config.toml
conditioning = "class"
width = 384
muon_scale = "spectral"
lr = 0.0084
nesterov = false
adamw_weight_decay_other_params = 0.01
Rows from block 2 of a small class-conditioned image diffusion model, named by matrix and row number. Rows with one number belong to one neuron. Each number is 500 + 40 x the weight over its row's rms, rounded and kept within 0 to 999. All counts start at 0. Numbers have three digits each.
Before each neuron's rows are labels from the 100 images, of 14848 (inputs lightly noised), where the neuron reaches its largest size: "strongest on" is what is common among them. Only what is clearly more common there than usual is listed. The data: seven-segment displays showing three digits.
# gate: MLP gate (model.blocks.2.mlp.gate.weight, 1024x384), inputs 192-383
# fc1: MLP up (model.blocks.2.mlp.fc1.weight, 1024x384), inputs 192-383
# fc2: MLP down (model.blocks.2.mlp.fc2.weight, 384x1024, transposed), outputs 192-383

strongest on: dark on pale
gate.741:464538486501531530467554482573540502529502485468438471545504455521544464463507562509484514483518541481554443525503392455490555524536479505550501478515518455501450460500519465500469426507566499564483460516438529553589505534549491543523500498482506451456550572499452458505505489471540519461494506455532472410535461472516493465470509478523536561510550518471484553538452462517410431520443408477475498545378527425432467496490472567460494446495583570519501580501527411495481439489476458508524477564518462511479561564489503428484448515502463518509391457485511423497461470564484533540
fc1.741:474482512492472534513498496485577506431561512484500487436539529414526504509482419471420513482471546472480443480481518490457531502490519487478522562459494488457468504530581500499480441499488501522543538514480538500481509515524420508480494497562478530435592486468510464576526484480497478476536430536489542523467427532482492436443520451485527541441506544573537549443538430504433519499428453483509515524461513531554488511484526593507551480381600543489525445484499530520465453441557506538483505563556433531477517477530519511425524544510465451473454535556483460503502487499460533475
fc2.741:478516418482478506500466568486463526533589491525503453547462471573517532460491503423604543444510455486539412517473474489549502506564527555560459527486438503474494520502469455444510549559459534350520446516547554521520504553486506501488512462503487517464419521541534501508507444485525523477527506473534465438492406502534500482510489549525453469573560499496452523515412469440485495478425419485447520538568494455529510487524462450532536592507585558503510544489461528495483440503498536549516483415512579493448559515495502528519527452579495571537587506497515569489422512477494445465

strongest on: white glow
gate.410:495556459542510582477466502549517583534505445479518508424484533514467475452480520485492517505527548509479573541522504463492531549465477514477584512431519488569490504516457463432487401511506596501482531515476446473532514513455504480531547545533479566505501489495492509522512621444489467541482566458492511485473463440508524501491465462528535564472502528411556502515558440484516471512503538474540496503490462453472567498556482479451502485471557490480563502498502532494498520504463502538597481552468473481484600514460478567492478523481486512544447455472426539554490529558536513453
fc1.410:520528538456463560447504538468524484553508467520522496554462457516499436505596479486427564513482484487532645542473511398468468467511431575555505478573530489476492464554494472528453502444442455482516393536491404465492485514481533554520505555487561525493523560483534509476458538524418480503563488432570498527562513515563531521533532490525488531530476527529405515485508458516468492483508483505498524505479428393542502518561525477500446445483494529492502491480508555516521464510505512521493587479511480498511440490518456577451487562552523538472518493525406498468508504511459516496
fc2.410:490431424570469507536463506426426506475453500512468544505472513507486514517481521565518471484584489434528509469385543481536541533472509432534504432430523444544502500516516472449468526507480526485474500523577469458510467499418466513527392513546516443504538557500551499494563527481462565503550482475495499517521505484462560517533516483579466459471481526475507465441497493526499518490458462554503414467534493529454466526432438552547522427452479467488538431497460520518544424442492514486502577447536458479513503566559480488504447517519495494493543486479509495460461564463489554499

strongest on: dark on pale
gate.549:473461495512500486471495443461510570512489452457570532557490536529531465491517503421563582526556531470537494581489514523461447487460531415434564500451585509498437506467477551489497476511457501509505403497407542493533482401415549494486501506514506534550502483551516526510501556437483523454556523550512517464536474487504541437520507505549560533496535505493539534517452476499517548470454470530500510505504459490544503417510472532460473440498495494572550472489481475470588515514566473418472535551494457506486459539491490479533497563520512492486530498567450494521534551478524518530
fc1.549:523511496463559463505480530463485438515498535526492503509503515383511534486518529559461519475514477563494561446534504498532572448502442519569487431523464496506588480491502431492528531487544544462518498529551491464451458548535510480519533498462445470493473518477465493484517448537519470505435473456449524579463514474507477524441500537467460418487505498453497500482557461502480433554574453422472498452596592505419549525476447476589478546531464519492494447496572471499438547522477590546519517467468548525530537488491561487517527476490506510566491527427586486488484511487492463454
fc2.549:453455528444515510450523536529514479466491393482480504572431523495520504522532464539538519494538512460537494551547484555531567487520574473394447509495425500477513506471505471538497543449523493504490444552568514561520480404533513466494460543574544513513495538488470435486522472491534461467502463493484551561450423490516483491463496543534464572437478510502476553490522492461485496463500541533522461473506510478549446447505559542507547456505568538486570580507438469509576509474416526517563580475540518517538529475495461499524474504533491521495556558580592619463538450481532505483

strongest on: dark on pale; glare
gate.265:536560517484522552442506410474550565426496547490486577519491483419490545559500519444467477536488513471557410517464431548572414476453512459518421571512535543564578526510417518466476540498530489515511465447482496515470559444487472471558527524492449507439549533531486557419508508477442563496552537528550569449481511452556458497496497462530463459494458505410516468517510526493536501487408511515480491596463415467494459423491477497506561506461516456502551371500461500532538511532480530534510526516510526459540532623448516507482498500563491524464573476493503560509542517527443545472
fc1.265:538528502554534424473523434553507465529639564501439546468555543586441509514416442450579410516487531490497474548503490440485501452554516453502464517484503509617446577489545519513542530527520463430560505484501417543493532440471473536554527495451493545473513461484507457498421507529447423556524497513433527505554531518552533483533517474539490505407548468467546573541514536477501481542489584443527530543525534460480495540493496533490532423472476498497411481517486464492496469481529430501520492511484527530554450509499614527462480527511533437490512455517570522506443496530527488504
fc2.265:480468539523460496548494525482532523463501525423473542463503570485563486469463522453448462541496485524569532557491464491557489409539549457478431534512499537516510522549475515651516514489516551528455570517484478499544475516457487449544474527429499561490458509549456461480448511503486471540492485538510470478548568507544477397478485515458558443485533487450473458503461438507532517491486498464507506521438484496521552472435562484539460553488507495463559523439465508497505478540468462473559490547517477527482523469443537531482489524485575519448506411522483503523440428550468541451

strongest on: white glow
gate.660:453545513545527426481503455474437568533473468489587493498460542540566490469565462571584532529461486537511459481519498550487502501489490465564459442467519498532500476535479497501520527523475469480525563438502542448517474437456463493466510466412522440518547470466473503521546483479523495474533434517551518410484427502545415483520441511517553500589512471474538461520480457465462437493504619565505511476500432486521562528528565460508448485516525527482500517509512468428530456446474534480496467585494560435560474455542458480420446457522524535480472496535582512520479432505522465461
fc1.660:532474450511451518528525437459461482563480509469493501505498451496502459452540434481503496431455524506495452499475538462501594498575488536484499513544507505513530531490493518529496515494527480493506510456538516541526494523510488504569512509482438526486521535453456542543585488532468559464529471521506524534453553500525528465473570527509515494525393453417526451479469457467444464528556550448494487532432473537523520539472489501520494626448573522534525455552553432495496484416543521475476498499475427414501519444518510479477402516498488446490518509487558478431457533567490472544
fc2.660:578510489553533485426447490490505448505429542433509499507495486509498463483512491501498483560469483528444491523580491522514478431482385510474387510438392500483499485460445488515517505493507485532465511518485462527478508538452470519524443466537483526509615534502521462432470529519505513535426543405514546520531602538534439533530506484522484514511545490489461483468512403502508538490525429497553547479522459454460438523449396487472518486485434490536517517516486549543499588473479522441496511520447584567523510502492512533559491561496533478517464471494456510453484512518434504500

strongest on: dark on pale
gate.638:522506474490508498468536525545527500510515469544456464502523532502490534547480526498456484475506487431470454520473430485576461510406464489538527487531481502477591525484457597455453511540437530519469531539457523461462536477458504462476544461512564494560371506492497513456528358507514533499504502454530506458508512559482464631523537522572545499488532483520561509457440500500466511459492518529444495546481449401547579516527428428515467441569444502434453507541473555510544488493557424404521525517448516507490407492542470540559473536478478479451490488529447456508489533468541518536
fc1.638:538504519547467589444485518477461520386472536425557513548532502489452486463477513514470485442410552561563499507501475463497486480477501545513422514459460482503494494502501463504537531488511461415452546506596478539443500462485452489439482494487473522501499556514507469495532522504544532528532446555503522449459489494474448461592475438476423552500447553547429486481573512527510470502478521462629494504548511498415497560537566546494533456451568531511541509445446479485481532503486492504497502493500526484449501479537440474473562517470551526449513550530529542459475490517475538529
fc2.638:563568509606494462475525556491476510525514483528540633487488503519537499556523500503548551480494465567460480508503580498469479518468592584585530449448564539512489508510591527493531516455467518526524441502548475421472488615509505544488485470482501476397517467527505539429453536527534514493516473458470509587436490446535502504428529531521466496498531533484431455546443501448495509540510505543540509514477433463523501470444629480498482497469637495541525470533555488473537512532442477497508479425535469452426522557526475488472467443475463476496496482490536561539498477442514578460

strongest on: dark on pale
gate.52:542493478472526471547462526491510469500551516488486464471482495474483503487503548472500466506504484523463465497540439441533494547519582543498512538460512492517499482447529491487470530473522433565475510457508562473405439523400450419489549481509481486478483485559531481533618499611513408468559481503481415566514519488442525505506509572455502517562517569447476430527586535498492492449528467528549451463526477453547501514570477569472549486471480465525511509481552468445512500546493506489530501488557434490508560406426484481440535450517416523547510525547522462480516399475478500488
fc1.52:534503528496522505549546425411562531523477481456487462533523487522545432459519485498487495502417478526479503453461516434490475504552506473471478445467508582477464478510513574509506555498520530479458580487459495493476468481473504436441529442480501519452519511572501480467468503464429428510484527531477493544492501532520459507441588459457524500496478569552524505477491583505561576491542502491465501518588501462475507494515476580534532496543523540514571533483497527463573445421453482511448513491521441442495516455476591511519497467422500458537512639553490487502548463502489472491
fc2.52:493539484545452517481546545463456525499566461535495479530479533557470511504534493525476504570538534528451484443565503487500464527501531527525500475518482559499479467537438507400558487543541472511474519528543567499499492467492513479527433514500494540564468492422562571441565522578506421488484428473473523492532517506564439484502464471514507473480508473507494513488465555575562453492588476482506498494449527546472511517466500465502540476496522499494540483501506440436514540478502528524524491463585517455493593430450508497522464449497531575579522485451433474532511552517450505420

strongest on: white glow
gate.602:446459487495494473476509493514466481547452519459525488527516487479469602504555539479497499501467501458551538457559535434505500503496463440552526497484479537562506488538483614511490483503493491447474492543466519497497515503505489518506490555539511384464491485475500429498471465481349489511473465517569467552505476566497502437489511447545435531489552468467533498562475546524489524513526485509512434532489495527453429507429426524500527546434489493523532463496475527496515507386508513473516525520471473468524456412551464518521436583532407538480559508550524489483480560466518532528
fc1.602:457528501462438457472564482553407552532422416543542444492540536473561505560479473496537569492471535544511523505511518469525487461451471495558531515435454510494506491431467542477513511501498548532415426494501502526500556595480512519554505490526500374508410518394514527565539498556494495472559510475481483535530520532494523532541462572472530594529472440529543495547477521541469550445502540536458460526509427464538498544517559503562491480528560550534449485490546503549480514412472499457534509511479532489497527454488517498535568564558489472425550534486492533507491544483559450464
fc2.602:528480525508526506510528527461481512490450522543531441504493416533460444477556505505495480479476478488489540466558583509475448571507485491540491500524445517537478488527614493552421496541493517571502497464518533444533481527528508518454483513545500515509542498506455544473481492481469494531527524494424525478473484498425539421478482522519547506481475422479586539609498532478461497509504469499473449482562513433577561475548464544482508454497496463535476565512494538517579605445551444476488460513474527517465503495463494470516476470527490435442414452506556502501481561462456492423

strongest on: dark on pale
gate.327:609525449489505516505499476493493438571594513522480487437503479578548442462539470473421475505548467517483512514448537477562438456549489485496467466461544545510513501529562503491461529478506438537487499583523529534482481479502467490532562487473575509519564565551478543533343432476470502429432515493518577561571530507500504500486506523521449469449519487423541443521564543466549510517481458557494478597554484510541499495474508508511527467503507524551486459537479446490507521463560493503457462476404524478518381498442474437521520535524463472549529578553514454565509492526470380517
fc1.327:545503480418565455525456479515550416565552473517539538523478495486481484514471503493522470540463519486505569416469513509495497487430502520500538513528547508489524498521535508517507544453464508507507485445470488504443537459468500464539503502482494525505540569478546532448406541520495493439472550477542494441497467492522511528475532522473432462490474506473517558533461512450586366488546554582548433513503505479553479495522495520432515510457509447473447547590511537453530564474510528514539507491509487502516502538458530494463520505490452517564468562552581481547469531460553449460
fc2.327:488483508529528469520529470507493493444564543550504531530500550468548553534490513440498488532586456488506442454480487487565465430498495508457478491482550553555478500522500549523465485469491497468465535490530482484492448479487445495521507538453588535545443469475511571471372528541477455425502513517472435455494446537455462431533483540560506470495526532572570497527435496465499446466495520430514504503496472540484542529501551461542538469521461431562512491514497489448483477476444462456504545533474484513508504532535515453475535447447476516503447441502615448366466524480537610445

strongest on: blue glow
gate.333:506545504540501491498512544486455458417510514521583455471467491516501497447555493526481433481514496525458460529480566442466534595577472467489531434519444538568553526529483543463471534485499547502480524502533441549417524488479513526515433435528560502477504539536517488556509510436501510516544593536490490494517546517535545409457513481515602495529552521466373543513482479470471482495527481542554509473529562522465555485490478491511483459483525529512498509459532519472470551510550504569489599466411531529504608561569492488555578499501449482555450558491444525563467465435445494508
fc1.333:460454493427506472479464493568479461451515488446429535488569497572517514511518532416535513504503609478516530456550518532528496485510484529455520489515518532551519489490526498508527531530557430494497537466467493489485576476497530535488517448529487576563486460513517467555477560408599507514561529481463551527458503519443613465464560480475551503507482510514470523525459446515506475503500534520504482438498555550460487506485503526590520535422493498463535514510469474489541490492551530491542541522481490516539511504462529496546458439524450445473464562538470503517532515530481436475
fc2.333:540438493494458554452505452475513495526471459573506499535473416477512496525523501532487519519506497546489504479431551442476461529575421587518474498489452480564537476529525504493500488490482514448510556523521502499577555506532518470476490557570451536490481561516514464542484464479441502550520390433540413514501492496482462468571445457534474457529499489485435475480569461523472533506460470418516510497419525537505445534520530479469432511528474494492499488468543522439464519493439524547456419505490485564469511574498544523510453528544435474560474448469488520463547469480467598505